config.yaml
arch: "jasper"
model: "sound classifier"
dataset: "short pieces for a synthesised band: melody, chords, bass and drums"
train_examples: 26041
time_shift_ms: 50
n_mels: 40
hop_length: 160
input: "log_mel"
spec_augment: false
win_length: 512
targets: ["tempo"]
num_classes: 10
norm: "batchnorm"
activation: "relu"
drop_path: 0.2
depths: [2, 5, 5]
kernel_size: 7
stem: "single"
widths: [96, 112, 144]
mixing: "cutmix"
label_smoothing: 0.1
loss: "cross_entropy"
init: "xavier_uniform"
residual_init: "none"
optimizer: "soap"
beta2: 0.95
lr: 0.0027
beta1: 0.95
shampoo_beta: 0.95
eps: 1e-08
precondition_frequency: 20
max_precond_dim: 1024
merge_dims: true
one_sided: false
adamw_lr_other_params: 0.00082
magnitude_pruning: 0.3
steps: 32300
batch_size: 64
epochs: 79.4
lr_schedule: "cosine"
final_lr_fraction: 0
warmup_steps: 960
weight_decay: 0.05
adamw_weight_decay_other_params: 0
Rows from block 8, named by matrix and row number. Rows with one number belong to one channel. Each number is 50 + 15 x the weight over its row's rms, rounded and kept within 0 to 99. All counts start at 0. After the name is the row's rms in percent of the matrix's.
# convs0: first width-7 conv (model.blocks.8.convs.0.weight, 144x144x7), inputs 36-47, a 7 kernel for each
# convs1: second width-7 conv (model.blocks.8.convs.1.weight, 144x144x7, transposed), outputs 36-47, a 7 kernel for each
convs0.0 103:50 50 50 50 43 50 08 42 50 44 67 50 54 50 57 68 50 59 50 51 45 68 43 48 45 50 49 46 47 25 50 76 79 71 99 68 50 50 80 50 61 40 38 50 58 69 65 50 50 48 73 57 79 50 42 35 50 50 52 76 50 50 45 51 50 63 50 71 50 42 47 43 50 50 49 38 50 50 51 59 50 60 46 62
convs1.0 116:60 63 50 35 50 08 50 67 46 50 26 37 50 50 50 43 53 39 47 70 50 22 50 34 50 50 51 42 19 50 50 50 56 39 33 77 55 50 37 52 39 22 32 50 50 31 51 47 50 57 58 50 35 49 42 50 95 45 30 32 14 36 30 42 53 50 62 34 50 44 50 55 52 38 61 50 57 52 50 61 39 36 50 50
convs0.1 103:57 37 50 53 38 64 27 37 50 51 50 59 50 29 50 34 35 50 42 56 55 50 94 50 50 50 50 62 44 64 50 50 39 16 31 15 85 32 44 48 68 64 43 50 52 62 50 50 42 31 50 84 50 49 50 90 11 43 51 50 50 56 50 73 50 50 35 66 80 50 50 50 72 58 26 19 62 46 50 60 46 25 70 28
convs1.1 094:42 62 50 39 72 52 50 46 32 50 50 52 50 26 50 28 50 50 50 22 43 23 53 50 43 68 27 99 39 50 31 54 70 34 50 50 50 58 42 64 76 50 44 50 42 50 43 29 50 00 50 44 50 34 47 72 78 51 64 53 30 62 71 43 50 50 50 50 53 21 50 59 50 41 60 40 50 61 46 71 46 06 50 50
convs0.2 099:50 50 41 38 50 47 71 41 57 60 64 69 55 56 50 50 50 22 52 50 64 50 39 86 85 50 71 79 28 56 46 50 41 48 56 71 59 67 13 50 62 50 71 00 39 37 52 50 53 41 53 60 32 65 50 33 50 50 50 50 58 50 50 60 35 46 50 50 50 50 57 50 49 50 66 84 99 50 11 29 50 54 50 33
convs1.2 095:29 50 25 51 38 70 19 70 72 48 64 85 67 68 77 56 41 50 62 33 42 76 72 50 24 50 42 54 50 61 50 78 50 29 55 50 66 60 50 50 50 50 33 32 36 50 79 33 50 37 80 36 38 50 43 50 50 62 75 72 61 50 90 56 46 60 50 50 50 50 81 65 53 83 93 70 50 13 35 50 43 29 24 32
convs0.3 096:50 32 62 21 68 35 50 50 50 12 50 23 50 88 50 50 35 49 45 67 68 66 31 50 65 30 50 58 62 46 59 47 41 47 39 45 33 50 23 50 81 50 16 61 71 50 52 50 50 35 50 48 46 57 86 50 50 38 50 51 39 57 27 41 58 55 50 43 38 50 45 51 66 50 37 50 50 31 23 40 50 72 73 50
convs1.3 098:27 50 50 74 46 76 50 50 47 98 61 50 57 61 25 45 50 52 50 40 52 56 58 50 50 47 48 44 50 53 29 37 67 53 36 50 38 38 75 37 70 50 50 50 00 39 43 55 44 11 50 55 47 50 85 70 73 26 51 48 50 50 55 51 44 43 48 40 42 42 50 50 57 67 50 50 45 66 50 47 30 64 49 50
convs0.4 103:54 50 72 42 44 38 50 48 50 63 70 46 10 51 60 50 45 50 74 50 55 64 02 47 32 51 26 75 75 43 44 47 91 35 97 19 75 26 67 47 57 69 50 44 50 54 46 30 52 50 43 40 50 69 80 20 39 63 64 50 34 50 16 75 62 37 50 50 48 33 50 51 43 25 50 30 50 44 18 50 65 37 37 25
convs1.4 102:70 99 49 71 73 43 52 48 50 50 36 50 52 50 32 45 37 72 50 42 48 50 36 46 50 49 56 53 65 50 45 15 50 50 25 50 50 50 50 51 50 80 52 50 48 61 69 50 40 19 50 38 50 50 50 45 32 53 84 50 41 40 50 41 60 50 54 49 83 21 50 50 18 31 40 27 50 64 40 61 45 50 62 50
convs0.5 100:32 50 50 49 55 58 21 41 46 50 10 50 57 63 41 50 68 47 27 43 56 33 50 57 56 67 34 73 44 50 50 50 31 45 73 66 58 18 42 38 50 19 50 58 35 35 64 42 41 58 17 50 47 28 61 50 50 50 52 69 73 74 29 48 34 63 78 50 46 29 50 33 61 78 38 66 50 50 50 35 50 59 50 12
convs1.5 095:50 69 44 54 82 67 73 41 30 64 36 50 65 50 18 46 60 50 33 51 50 38 80 60 76 50 51 50 30 50 50 88 47 45 32 62 37 17 50 50 50 33 50 50 50 50 33 38 50 43 73 52 29 59 50 50 34 50 36 50 50 50 50 50 48 50 50 50 29 62 50 77 50 50 57 43 60 50 45 34 50 34 47 50
convs0.6 099:52 49 41 58 65 52 50 73 54 49 34 67 40 71 50 44 48 50 45 23 38 87 81 50 50 52 61 50 59 67 79 62 72 50 49 50 50 50 59 64 50 38 42 59 53 50 50 36 50 40 50 76 50 50 28 37 19 46 47 98 84 50 04 30 38 06 50 63 60 27 56 50 50 50 65 39 59 36 74 85 37 50 59 45
convs1.6 096:34 43 42 50 61 39 50 54 46 46 39 50 50 37 50 51 53 50 50 45 50 50 44 67 50 58 50 60 61 54 50 22 50 03 50 68 45 50 50 47 50 44 55 57 45 29 32 50 35 47 55 50 42 37 50 37 76 39 55 43 36 66 50 99 60 77 50 71 35 32 50 50 50 50 67 62 11 50 61 44 62 37 47 55
convs0.7 103:37 51 61 68 72 38 50 41 52 30 83 47 46 31 70 50 59 70 50 30 50 59 50 42 39 50 30 50 15 50 14 50 50 81 75 99 64 50 46 66 55 26 60 45 44 58 38 52 35 25 57 57 50 24 53 14 36 50 50 63 50 40 66 51 50 57 89 50 50 66 52 34 41 40 21 37 50 59 96 50 48 50 22 46
convs1.7 100:50 67 50 18 47 50 63 50 73 57 33 68 31 63 46 50 54 50 58 41 65 79 40 14 34 50 53 48 50 25 72 50 68 50 55 50 64 24 80 42 57 31 32 50 68 50 50 50 88 49 28 45 84 46 50 02 42 28 50 54 68 41 68 51 50 50 52 53 50 42 23 50 68 42 50 45 78 99 16 54 43 50 12 50
convs0.8 089:86 75 50 50 64 50 99 69 53 82 74 50 17 37 61 50 38 68 50 44 77 40 48 32 67 50 50 48 50 52 50 49 58 50 43 81 50 84 80 39 60 50 43 50 32 35 50 62 50 56 52 72 59 37 85 69 67 35 10 50 45 23 71 50 69 34 26 50 72 24 45 36 47 54 20 29 20 85 50 51 63 70 32 50
convs1.8 097:50 65 50 37 50 59 39 55 34 50 71 24 50 43 29 50 51 21 50 44 50 51 50 44 50 86 48 50 78 30 71 75 25 51 50 51 69 52 50 47 52 55 50 50 50 69 80 50 36 05 28 95 45 65 50 50 30 50 57 50 50 50 35 68 50 48 72 50 71 04 74 38 50 50 44 57 63 70 41 42 45 50 50 50
convs0.9 099:50 50 71 67 29 42 50 63 31 63 57 70 50 62 41 50 56 58 38 50 80 30 49 27 48 46 69 03 46 50 50 50 64 58 32 50 28 55 50 50 35 99 69 37 50 50 28 43 50 50 41 50 50 68 50 50 63 79 50 62 50 21 40 43 28 76 50 82 22 46 53 44 28 50 41 25 50 64 50 50 50 59 58 58
convs1.9 096:69 50 26 50 50 71 50 45 81 50 47 36 50 49 99 37 86 50 33 50 54 34 50 16 50 50 49 50 50 50 50 50 68 50 50 48 51 59 46 77 50 50 50 50 52 39 78 58 50 44 78 73 50 50 37 51 71 73 58 44 50 59 43 68 50 70 54 54 37 48 17 59 50 15 71 52 18 30 57 41 82 21 77 50
convs0.10 100:50 35 51 50 82 50 27 36 47 52 77 50 88 22 50 58 53 43 58 60 50 61 50 50 29 36 55 62 50 50 74 51 49 66 50 36 76 50 50 61 50 28 50 34 50 50 50 39 56 50 50 50 42 50 89 50 73 38 50 47 44 46 23 50 73 40 90 50 61 62 34 31 50 50 50 49 50 56 50 34 53 40 38 50
convs1.10 098:20 38 50 39 50 44 61 70 50 50 51 77 50 50 56 62 42 50 37 28 74 34 50 78 50 82 73 33 41 41 63 44 50 52 34 53 69 73 38 29 41 04 47 50 61 61 47 54 50 86 54 49 65 33 51 44 58 24 53 41 22 46 69 18 49 50 43 23 34 57 50 50 26 27 64 88 50 71 53 63 44 75 28 50
convs0.11 099:50 50 50 42 50 21 83 33 56 50 56 50 34 75 34 50 59 38 22 50 62 50 50 39 31 67 50 31 50 41 50 50 68 64 20 68 19 75 55 25 59 50 12 54 50 59 00 32 20 53 68 65 50 50 50 64 65 21 61 30 50 40 59 54 50 32 59 67 50 35 50 50 50 57 68 33 39 37 65 20 75 46 50 70
convs1.11 103:50 68 50 65 33 50 50 46 55 73 35 28 50 14 50 73 62 86 50 50 21 99 50 33 69 50 50 50 50 32 56 39 83 50 52 56 45 48 50 40 50 28 42 51 50 14 50 29 44 85 44 50 40 39 19 28 92 53 51 51 39 50 35 50 62 54 50 58 50 50 88 30 50 63 53 36 31 48 50 35 27 87 34 88
convs0.12 105:37 27 36 50 55 73 41 54 50 50 34 50 50 33 50 50 24 73 14 42 50 79 15 65 46 50 44 11 39 49 50 50 50 72 64 29 62 48 50 50 58 22 50 50 50 53 79 50 35 48 66 21 50 26 50 84 70 64 52 64 62 59 53 50 75 50 58 50 33 90 73 50 50 36 50 50 30 77 41 50 35 50 50 53
convs1.12 106:30 34 53 38 50 50 56 50 36 50 84 50 50 50 75 40 54 27 73 60 50 59 33 50 97 09 69 50 70 63 50 68 58 68 50 17 50 50 66 41 67 45 50 50 50 48 50 57 34 15 34 41 41 50 50 48 50 50 47 36 19 50 56 13 50 50 34 56 61 54 50 68 29 50 72 64 45 48 64 50 50 50 60 24
convs0.13 101:61 56 50 42 67 31 50 35 40 60 31 50 39 49 50 52 50 50 66 56 23 32 63 50 50 49 47 50 49 43 60 50 50 54 50 71 50 76 50 50 69 35 50 31 50 50 57 43 50 67 50 61 60 29 77 40 52 86 50 50 71 50 50 50 43 50 66 58 30 57 80 52 50 50 36 50 45 50 23 50 44 42 18 50
convs1.13 102:50 40 70 49 50 50 58 55 50 77 64 50 71 33 67 29 47 48 50 50 61 33 29 32 50 43 12 72 71 60 66 50 50 60 59 50 03 50 50 33 32 10 63 25 74 46 50 49 50 66 50 65 50 47 57 50 64 50 56 50 33 40 50 41 50 50 32 50 66 30 50 50 50 46 47 56 38 33 66 41 64 50 50 31
convs0.14 090:33 51 61 43 50 65 46 50 50 50 68 50 26 64 66 53 69 50 61 64 71 42 50 49 50 34 39 69 08 50 50 46 38 50 43 56 29 50 50 58 50 83 09 47 31 50 24 53 50 13 43 34 53 49 71 50 99 51 32 68 54 65 67 55 83 59 61 62 50 30 50 40 50 50 83 44 50 31 50 81 50 50 61 50
convs1.14 098:49 61 50 53 50 73 20 28 50 50 42 50 34 79 50 41 48 43 15 50 28 18 32 58 54 44 68 77 59 50 50 47 52 50 06 66 51 49 45 45 50 46 22 40 50 50 50 50 50 60 23 50 68 31 55 82 50 50 08 50 29 36 40 68 50 50 38 54 50 29 63 50 28 50 36 50 35 79 43 51 35 46 50 70
convs0.15 102:75 50 41 48 58 50 50 56 17 67 50 50 50 50 40 50 60 55 36 38 00 46 23 45 50 47 61 61 79 32 50 28 50 50 50 50 48 33 50 35 56 50 50 50 50 45 32 68 58 84 50 73 52 50 29 15 40 50 46 52 42 50 50 56 90 54 50 50 72 50 59 32 50 50 38 83 65 50 50 61 50 11 25 71
convs1.15 096:50 51 50 50 50 50 66 57 50 61 43 50 50 27 50 55 50 36 50 43 58 52 50 19 65 61 74 69 50 81 46 87 38 50 71 36 57 61 50 58 72 51 27 50 50 50 50 46 69 25 68 41 40 55 64 21 60 62 50 68 51 50 77 50 59 50 50 50 36 25 20 20 50 50 50 69 67 71 79 67 72 22 39 39
convs0.16 108:50 45 60 50 50 50 35 50 67 50 63 54 33 45 47 41 26 50 50 23 59 71 50 50 42 59 50 71 50 62 34 50 38 62 47 51 61 69 37 50 50 50 50 35 66 57 31 81 50 63 50 50 31 70 42 71 43 50 59 39 69 15 50 60 50 52 57 26 50 50 50 32 44 41 77 33 50 99 54 37 50 75 42 50
convs1.16 100:30 50 62 39 34 42 50 59 56 45 42 36 70 84 30 63 50 50 56 50 69 36 57 81 47 12 35 50 12 54 49 50 50 42 19 43 35 39 42 50 63 43 81 50 63 50 26 57 48 35 50 31 50 43 61 68 34 66 50 52 46 42 28 50 51 35 50 44 39 31 49 43 74 82 57 79 48 50 67 50 71 60 74 25
convs0.17 098:70 50 50 55 24 50 68 43 46 50 50 31 50 55 69 34 60 65 32 50 51 50 64 50 64 18 79 50 60 44 50 50 35 65 50 63 30 50 50 65 38 94 66 35 52 47 39 37 57 54 70 20 39 50 57 66 50 53 53 44 50 60 27 55 44 50 50 50 50 50 42 29 50 42 71 50 50 16 71 73 50 44 50 50
convs1.17 094:76 64 66 71 50 25 50 28 50 50 27 50 50 53 41 36 50 51 36 50 49 50 46 50 48 74 50 22 50 50 69 19 67 50 67 50 42 40 64 85 85 32 50 37 40 50 25 50 52 61 45 50 43 87 02 50 50 86 50 50 50 46 34 75 68 50 15 39 62 57 21 46 50 46 55 50 21 44 50 28 34 55 50 58
convs0.18 094:32 41 49 50 50 28 50 67 50 50 54 72 50 70 40 09 43 27 29 39 47 35 74 50 77 43 50 47 50 54 66 65 50 25 64 50 50 50 61 50 50 28 69 50 50 50 50 38 50 19 41 55 50 58 47 68 54 44 50 55 50 50 50 50 50 40 50 34 41 48 47 90 38 39 50 57 50 38 39 47 31 50 71 50
convs1.18 095:77 50 49 50 65 50 50 50 38 30 75 50 50 40 34 50 77 50 70 74 36 27 77 47 50 79 18 50 50 72 50 42 37 65 24 40 35 50 50 40 50 71 50 56 50 40 43 49 37 65 66 44 50 50 50 56 32 50 33 50 40 48 55 50 50 50 50 70 50 50 34 50 29 50 50 37 65 57 38 60 68 33 60 56
convs0.19 098:43 72 50 41 62 58 67 51 66 23 72 65 54 50 50 22 50 35 50 60 74 43 52 50 50 50 58 56 30 50 48 49 69 56 56 50 57 50 47 77 45 35 50 35 50 49 43 27 50 61 74 30 62 58 53 22 72 32 26 50 45 43 75 53 53 50 55 21 66 32 62 74 32 57 67 55 35 42 48 69 53 33 71 65
convs1.19 094:50 50 70 46 49 38 50 50 51 50 35 32 50 61 43 43 42 50 34 50 43 50 50 50 50 53 50 50 50 51 50 37 35 52 70 80 50 60 64 60 50 50 50 50 61 50 89 89 83 50 52 69 50 50 12 57 50 63 47 50 87 50 50 42 47 70 27 61 42 50 28 60 52 42 53 35 57 41 42 59 42 40 50 78
convs0.20 098:66 68 48 32 39 22 48 23 62 52 50 18 67 72 47 50 52 50 77 33 50 54 39 50 53 46 66 50 47 81 22 50 50 50 50 29 50 56 50 50 50 50 50 40 50 41 31 21 47 60 47 43 80 43 58 51 78 75 69 51 72 20 53 35 50 96 81 38 39 46 50 52 19 55 50 71 23 50 50 59 50 50 50 66
convs1.20 093:60 47 50 50 50 33 00 28 55 49 44 50 12 58 25 45 30 60 50 59 50 28 42 50 39 50 71 42 25 50 51 50 27 52 51 38 51 50 73 50 50 64 70 54 50 50 50 38 14 50 66 80 50 42 02 50 33 75 50 64 40 21 50 39 50 55 40 29 50 50 50 23 54 13 33 59 50 50 50 50 50 58 54 50
convs0.21 097:38 50 49 50 50 78 51 79 54 42 58 87 71 76 50 45 49 50 85 39 50 77 57 54 63 50 76 50 19 50 50 50 46 63 48 42 24 44 63 67 26 50 49 36 69 50 42 65 69 64 50 45 74 68 66 80 43 50 62 50 50 38 50 50 50 50 39 50 72 50 42 50 54 65 50 43 49 69 50 66 50 51 74 41
convs1.21 104:41 27 50 44 43 50 70 29 50 33 43 50 26 55 50 65 37 50 23 40 36 50 50 55 50 50 60 40 50 54 73 48 78 25 50 60 50 50 50 48 50 70 77 50 79 37 51 58 27 81 26 50 50 60 50 50 67 45 50 33 41 50 50 50 81 39 61 39 41 40 23 50 48 50 39 50 46 60 64 56 29 76 50 50
convs0.22 096:32 50 50 13 50 38 50 50 50 82 64 39 56 41 69 38 77 50 50 50 57 50 56 31 35 50 48 48 50 65 48 58 38 50 47 68 50 17 50 16 29 50 37 63 50 64 50 75 60 50 48 68 50 50 50 24 50 16 88 26 50 43 97 50 40 55 50 68 50 74 63 50 51 50 50 68 57 46 46 36 74 50 78 50
convs1.22 099:33 50 50 74 50 43 50 50 50 72 46 22 50 47 28 05 50 56 32 50 50 66 50 55 24 50 48 93 50 73 50 50 50 67 50 66 76 50 46 50 50 34 50 25 40 50 50 50 53 50 50 60 70 34 54 50 40 31 54 69 30 50 63 40 49 50 50 32 35 56 50 50 76 74 50 50 73 50 21 28 24 50 21 51
convs0.23 102:54 50 50 50 63 41 50 50 59 45 50 31 65 83 80 40 50 49 50 50 61 46 64 41 50 50 51 75 50 20 37 59 50 50 41 56 72 63 73 74 50 42 33 50 53 70 43 38 65 56 50 50 49 33 50 26 58 43 33 40 66 62 50 16 45 70 53 50 67 56 50 21 43 60 19 34 50 41 82 50 50 47 50 64
convs1.23 098:81 50 63 50 50 49 50 33 38 33 34 49 66 68 73 41 33 50 43 50 70 50 34 46 34 37 63 33 38 50 50 68 46 50 67 48 65 42 40 23 50 59 52 50 36 24 66 37 76 37 50 50 50 50 54 60 61 46 24 64 65 36 45 40 34 50 50 68 69 50 40 50 90 70 50 76 83 27 44 63 50 31 50 19
convs0.24 099:44 50 33 76 55 50 41 50 95 50 64 29 50 43 82 58 62 70 50 28 50 34 45 44 54 50 50 50 31 26 50 18 57 40 90 31 50 44 50 43 77 59 10 50 50 40 50 62 61 41 54 50 50 50 31 58 50 49 50 61 70 50 46 46 17 50 26 60 68 58 56 59 50 50 39 38 46 72 69 50 63 63 44 14
convs1.24 097:67 36 35 38 50 50 38 42 52 50 50 74 20 23 69 50 50 43 64 73 56 50 50 57 50 36 50 38 50 55 50 86 43 50 33 21 66 50 70 36 57 37 50 50 28 53 41 50 50 70 58 52 22 46 82 50 42 52 45 25 50 50 57 50 55 50 50 48 59 50 47 16 20 61 69 50 46 99 50 86 47 58 57 42
convs0.25 093:27 50 43 50 50 51 44 36 53 50 44 33 42 50 23 40 44 67 50 27 53 80 50 28 47 32 34 64 34 50 74 30 36 45 28 66 50 40 50 70 62 21 16 35 60 53 41 41 50 32 43 28 35 62 50 45 50 79 63 50 40 87 50 53 59 61 47 50 87 43 50 57 44 32 50 66 32 50 35 22 31 50 21 50
convs1.25 104:36 15 50 50 50 33 78 33 56 46 43 50 68 50 45 50 21 56 27 50 55 50 50 38 39 61 57 27 69 33 35 42 33 57 66 79 22 53 42 60 50 50 40 24 39 57 56 81 49 34 50 52 35 50 66 50 58 31 55 50 37 27 38 40 50 51 59 62 45 42 48 49 47 50 71 48 62 20 50 41 49 58 50 50
convs0.26 092:27 50 50 52 50 34 68 17 15 50 48 50 45 50 50 36 50 50 40 47 43 50 56 50 50 75 59 68 52 50 49 50 50 30 50 52 44 15 41 50 50 43 74 50 37 50 67 54 43 47 50 50 50 00 70 82 27 74 81 50 50 50 56 59 60 50 57 50 42 55 56 30 48 50 50 63 09 75 50 43 24 40 28 51
convs1.26 091:29 66 62 48 25 69 50 55 46 50 49 76 62 21 41 41 37 50 87 50 50 63 13 22 97 15 33 63 50 54 50 50 48 50 50 71 69 44 33 50 37 71 50 50 50 44 58 50 50 51 50 50 50 50 50 68 77 50 50 50 26 50 71 35 56 29 78 50 41 34 50 50 55 36 99 81 67 44 59 21 88 65 58 50
convs0.27 106:50 68 50 28 74 50 50 55 59 50 61 48 51 42 77 47 50 32 50 50 64 66 84 17 37 57 35 99 65 88 50 50 32 51 71 91 56 82 50 42 50 50 25 44 24 50 48 60 50 59 50 71 47 50 57 50 47 50 51 44 61 50 50 50 50 86 50 42 42 50 46 48 50 45 60 45 72 13 48 50 50 50 82 25
convs1.27 094:24 26 50 50 50 50 50 07 47 96 50 48 50 57 76 39 57 45 51 24 42 52 34 46 79 34 50 66 50 74 27 58 54 32 50 36 50 50 50 46 41 23 22 50 65 38 50 67 29 50 53 52 54 50 31 50 84 50 70 32 42 50 40 59 50 59 50 50 50 57 77 50 50 22 50 43 48 34 50 33 50 36 79 50
convs0.28 098:30 50 50 56 54 50 50 50 55 50 50 47 46 75 50 41 50 50 55 80 79 41 34 50 63 24 50 50 48 72 50 41 43 57 56 50 85 50 41 61 50 21 57 69 53 50 42 50 50 50 41 29 75 45 44 50 33 83 99 58 57 40 50 50 72 57 40 50 67 56 50 34 35 37 55 54 50 64 53 50 25 44 45 39
convs1.28 095:66 37 49 50 55 50 50 39 50 50 50 76 50 34 50 68 29 45 50 49 46 50 90 53 50 50 43 37 57 49 54 54 42 58 50 70 69 54 42 60 69 50 45 50 67 50 39 50 50 50 35 35 44 39 50 29 77 32 69 50 23 53 22 41 50 55 44 45 39 50 50 40 50 61 51 48 50 81 50 73 57 70 42 50
convs0.29 102:36 52 34 34 41 25 47 50 28 70 50 37 47 62 70 76 50 76 76 50 50 36 86 50 50 54 43 50 30 31 50 44 50 50 74 17 31 41 67 35 82 40 79 41 45 50 50 43 14 50 24 71 48 28 62 50 47 50 62 33 57 21 33 20 50 53 43 46 59 62 42 33 50 50 29 33 41 50 67 24 71 50 48 50
convs1.29 103:71 68 47 63 84 62 36 52 62 59 50 50 59 36 50 52 22 32 50 50 50 32 47 56 50 50 56 68 46 50 41 50 50 50 41 53 50 50 50 55 70 69 50 72 72 71 50 50 67 52 60 49 39 40 87 71 65 39 74 54 33 26 58 50 50 42 50 50 46 76 06 66 49 41 57 51 31 29 59 68 28 91 20 63
convs0.30 101:50 50 45 61 62 57 58 50 53 50 15 61 53 50 59 50 50 45 36 82 41 21 69 41 36 50 50 35 58 21 51 44 43 50 41 87 38 50 50 46 70 75 37 70 50 50 48 46 56 41 50 50 50 62 40 16 33 50 51 44 33 67 50 64 92 52 50 50 50 21 71 68 45 47 13 37 50 49 49 51 56 43 46 68
convs1.30 099:68 37 40 61 40 44 51 68 50 50 71 23 38 40 36 50 80 37 38 45 78 50 50 48 67 63 50 51 19 66 17 67 50 50 50 32 56 60 58 44 38 29 74 50 50 46 50 50 17 72 57 49 47 50 50 50 26 50 44 72 38 39 50 50 50 50 38 50 47 88 46 65 42 28 60 50 13 21 36 18 75 07 43 50
convs0.31 102:55 50 50 50 43 24 64 48 86 52 75 45 50 50 35 52 50 35 82 50 50 56 62 50 51 55 50 28 48 57 60 39 56 48 50 27 57 54 56 77 41 36 50 51 50 79 34 58 79 42 51 48 50 53 50 32 29 74 64 65 52 50 78 27 30 72 47 50 50 18 75 57 38 54 44 68 72 10 38 30 29 63 50 50
convs1.31 093:19 78 69 33 34 69 50 31 38 50 32 50 39 50 48 43 31 67 38 65 42 42 50 50 54 75 15 50 50 50 48 76 50 34 62 70 42 50 48 55 50 50 42 37 51 35 38 54 24 44 15 50 39 72 64 09 46 50 39 50 41 50 50 20 76 43 50 60 50 64 76 52 50 56 50 50 25 81 47 50 37 50 50 72
convs0.32 095:46 38 50 50 34 29 36 43 50 54 50 69 67 85 50 28 50 29 44 60 50 60 82 46 50 50 52 29 71 50 77 66 50 50 31 66 50 41 50 62 50 39 16 51 51 50 50 25 43 33 28 42 50 33 52 50 72 66 57 50 50 34 44 50 50 50 66 57 59 37 59 68 50 65 50 50 57 50 42 47 63 61 42 56
convs1.32 099:52 29 45 55 50 65 50 50 50 21 50 50 50 46 39 19 61 43 50 50 50 34 50 32 66 70 50 71 99 67 49 50 26 56 50 44 45 57 53 50 50 50 18 44 50 50 33 50 48 50 49 79 37 69 45 61 81 38 57 69 50 47 27 50 57 51 50 40 50 57 50 58 50 50 50 49 54 33 53 14 50 50 49 40
convs0.33 102:50 61 30 50 50 76 23 84 69 55 50 50 50 61 07 95 73 48 71 55 50 71 50 50 50 31 16 50 56 20 50 69 50 50 36 50 50 44 49 60 50 50 30 45 50 50 50 50 48 82 64 50 50 33 56 72 62 50 69 49 50 52 50 67 66 36 50 82 38 46 50 41 50 50 58 39 50 44 65 55 50 61 47 50
convs1.33 109:73 50 50 55 36 41 50 51 65 46 44 50 86 50 49 50 50 65 50 39 50 61 45 50 50 59 45 45 33 16 56 70 74 50 49 50 12 50 50 50 59 50 77 50 31 55 50 50 50 57 38 54 41 50 50 11 41 43 50 81 35 50 50 34 50 32 61 50 57 63 35 63 54 50 28 44 50 50 50 37 43 73 63 58
convs0.34 101:81 81 28 70 50 50 39 22 50 50 42 70 36 11 38 43 57 50 50 68 44 50 39 60 24 50 41 28 44 67 50 62 81 50 50 50 66 49 96 50 41 32 30 50 50 36 38 50 50 41 50 41 50 50 50 55 64 48 37 70 53 26 52 50 61 37 71 57 32 51 23 50 50 61 43 26 50 50 50 54 60 53 50 50
convs1.34 099:25 50 58 68 28 50 50 61 32 39 50 31 50 39 33 62 21 75 30 63 50 50 50 45 66 50 78 50 73 34 61 50 46 38 57 50 50 50 50 60 50 50 49 65 50 51 57 41 83 64 36 76 52 66 54 11 58 50 58 15 46 48 66 50 51 50 58 50 26 34 38 71 50 63 52 50 58 57 50 54 00 72 25 50
convs0.35 104:50 50 50 32 70 25 32 47 67 65 31 50 19 99 42 66 50 70 50 50 50 80 23 53 64 53 46 61 46 50 82 50 50 48 50 01 73 64 53 25 42 35 72 24 64 50 44 50 42 50 50 50 50 50 69 31 25 50 60 19 50 50 50 71 36 42 51 50 51 50 67 50 51 59 39 57 65 50 47 42 67 48 56 42
convs1.35 106:57 53 27 61 50 39 54 18 50 28 71 41 70 59 45 77 50 45 00 41 49 50 69 81 66 50 50 15 50 22 50 26 54 42 24 71 50 26 50 50 37 50 56 48 48 50 34 71 45 82 51 44 50 47 55 55 50 50 86 50 55 23 75 39 52 49 63 35 64 50 35 40 50 55 23 75 37 63 27 62 24 74 45 59
convs0.36 101:30 97 20 59 50 83 50 54 71 61 50 50 50 45 70 46 39 36 50 37 50 41 46 09 50 42 59 48 32 69 02 57 79 62 69 47 50 57 50 39 50 66 73 28 34 50 50 36 77 50 38 50 74 57 43 21 50 57 50 50 34 46 52 38 62 50 44 69 65 78 75 50 50 48 50 45 50 76 56 50 25 39 51 50
convs1.36 097:67 36 27 42 75 16 50 29 50 56 59 50 50 31 25 50 50 46 50 50 56 67 50 41 49 57 50 64 50 14 58 34 50 31 51 50 57 50 74 37 64 42 86 28 29 44 50 81 16 27 28 50 50 50 64 35 24 50 61 50 38 47 50 36 31 50 76 34 60 50 30 55 50 42 40 50 32 50 16 71 67 50 44 50
convs0.37 097:36 59 50 43 44 50 26 57 71 74 51 50 75 35 53 42 42 50 50 69 31 53 65 50 68 77 40 77 56 50 50 50 50 36 58 69 50 70 67 36 50 52 50 20 42 29 50 38 36 28 48 50 74 50 30 35 62 09 50 56 64 50 50 48 50 50 52 60 42 41 27 50 66 49 62 50 70 09 61 50 60 36 50 50
convs1.37 096:66 50 16 73 30 50 33 84 50 71 54 50 82 65 50 32 54 50 54 50 50 86 37 42 35 39 42 50 50 61 19 77 52 69 47 44 50 50 41 33 67 50 50 49 50 50 72 70 35 50 40 81 56 48 51 45 50 29 50 50 50 55 53 32 50 65 38 59 51 74 51 39 21 51 50 80 30 58 50 50 30 51 50 65
convs0.38 092:59 50 50 57 50 50 27 53 46 31 57 81 68 60 34 50 50 50 50 63 35 70 50 50 35 50 77 56 67 83 32 50 50 50 50 50 55 78 47 42 50 50 50 51 36 50 31 50 65 38 47 59 67 28 50 71 41 32 68 45 58 50 50 48 50 51 50 50 71 60 60 42 74 40 73 76 81 58 50 77 35 70 32 56
convs1.38 105:50 67 50 59 57 50 58 86 47 50 65 54 50 50 50 66 44 54 50 62 50 42 31 58 50 36 69 56 50 44 74 63 50 50 72 74 68 56 50 48 50 50 50 59 50 53 63 55 50 50 50 84 34 61 33 50 64 61 19 45 38 61 31 71 62 64 74 50 61 36 26 50 21 50 50 48 28 74 78 07 59 26 53 65
convs0.39 090:22 38 50 32 24 52 51 50 50 43 61 50 34 70 50 50 50 55 51 31 50 67 47 50 50 50 20 50 46 56 44 50 50 50 29 38 50 56 50 44 50 30 50 45 59 50 50 85 57 47 50 50 00 79 50 95 58 50 45 64 33 52 27 36 45 44 79 50 41 50 79 35 50 24 47 50 50 40 36 57 32 50 50 33
convs1.39 107:53 50 50 50 44 50 59 54 41 38 50 78 50 50 33 50 44 50 36 43 50 50 50 69 51 42 48 07 63 44 42 50 50 44 50 28 37 50 44 50 50 50 65 48 54 50 64 50 24 35 50 30 62 39 50 58 50 55 50 50 71 37 50 82 50 28 48 20 30 15 50 50 59 66 35 57 41 22 16 36 36 50 34 51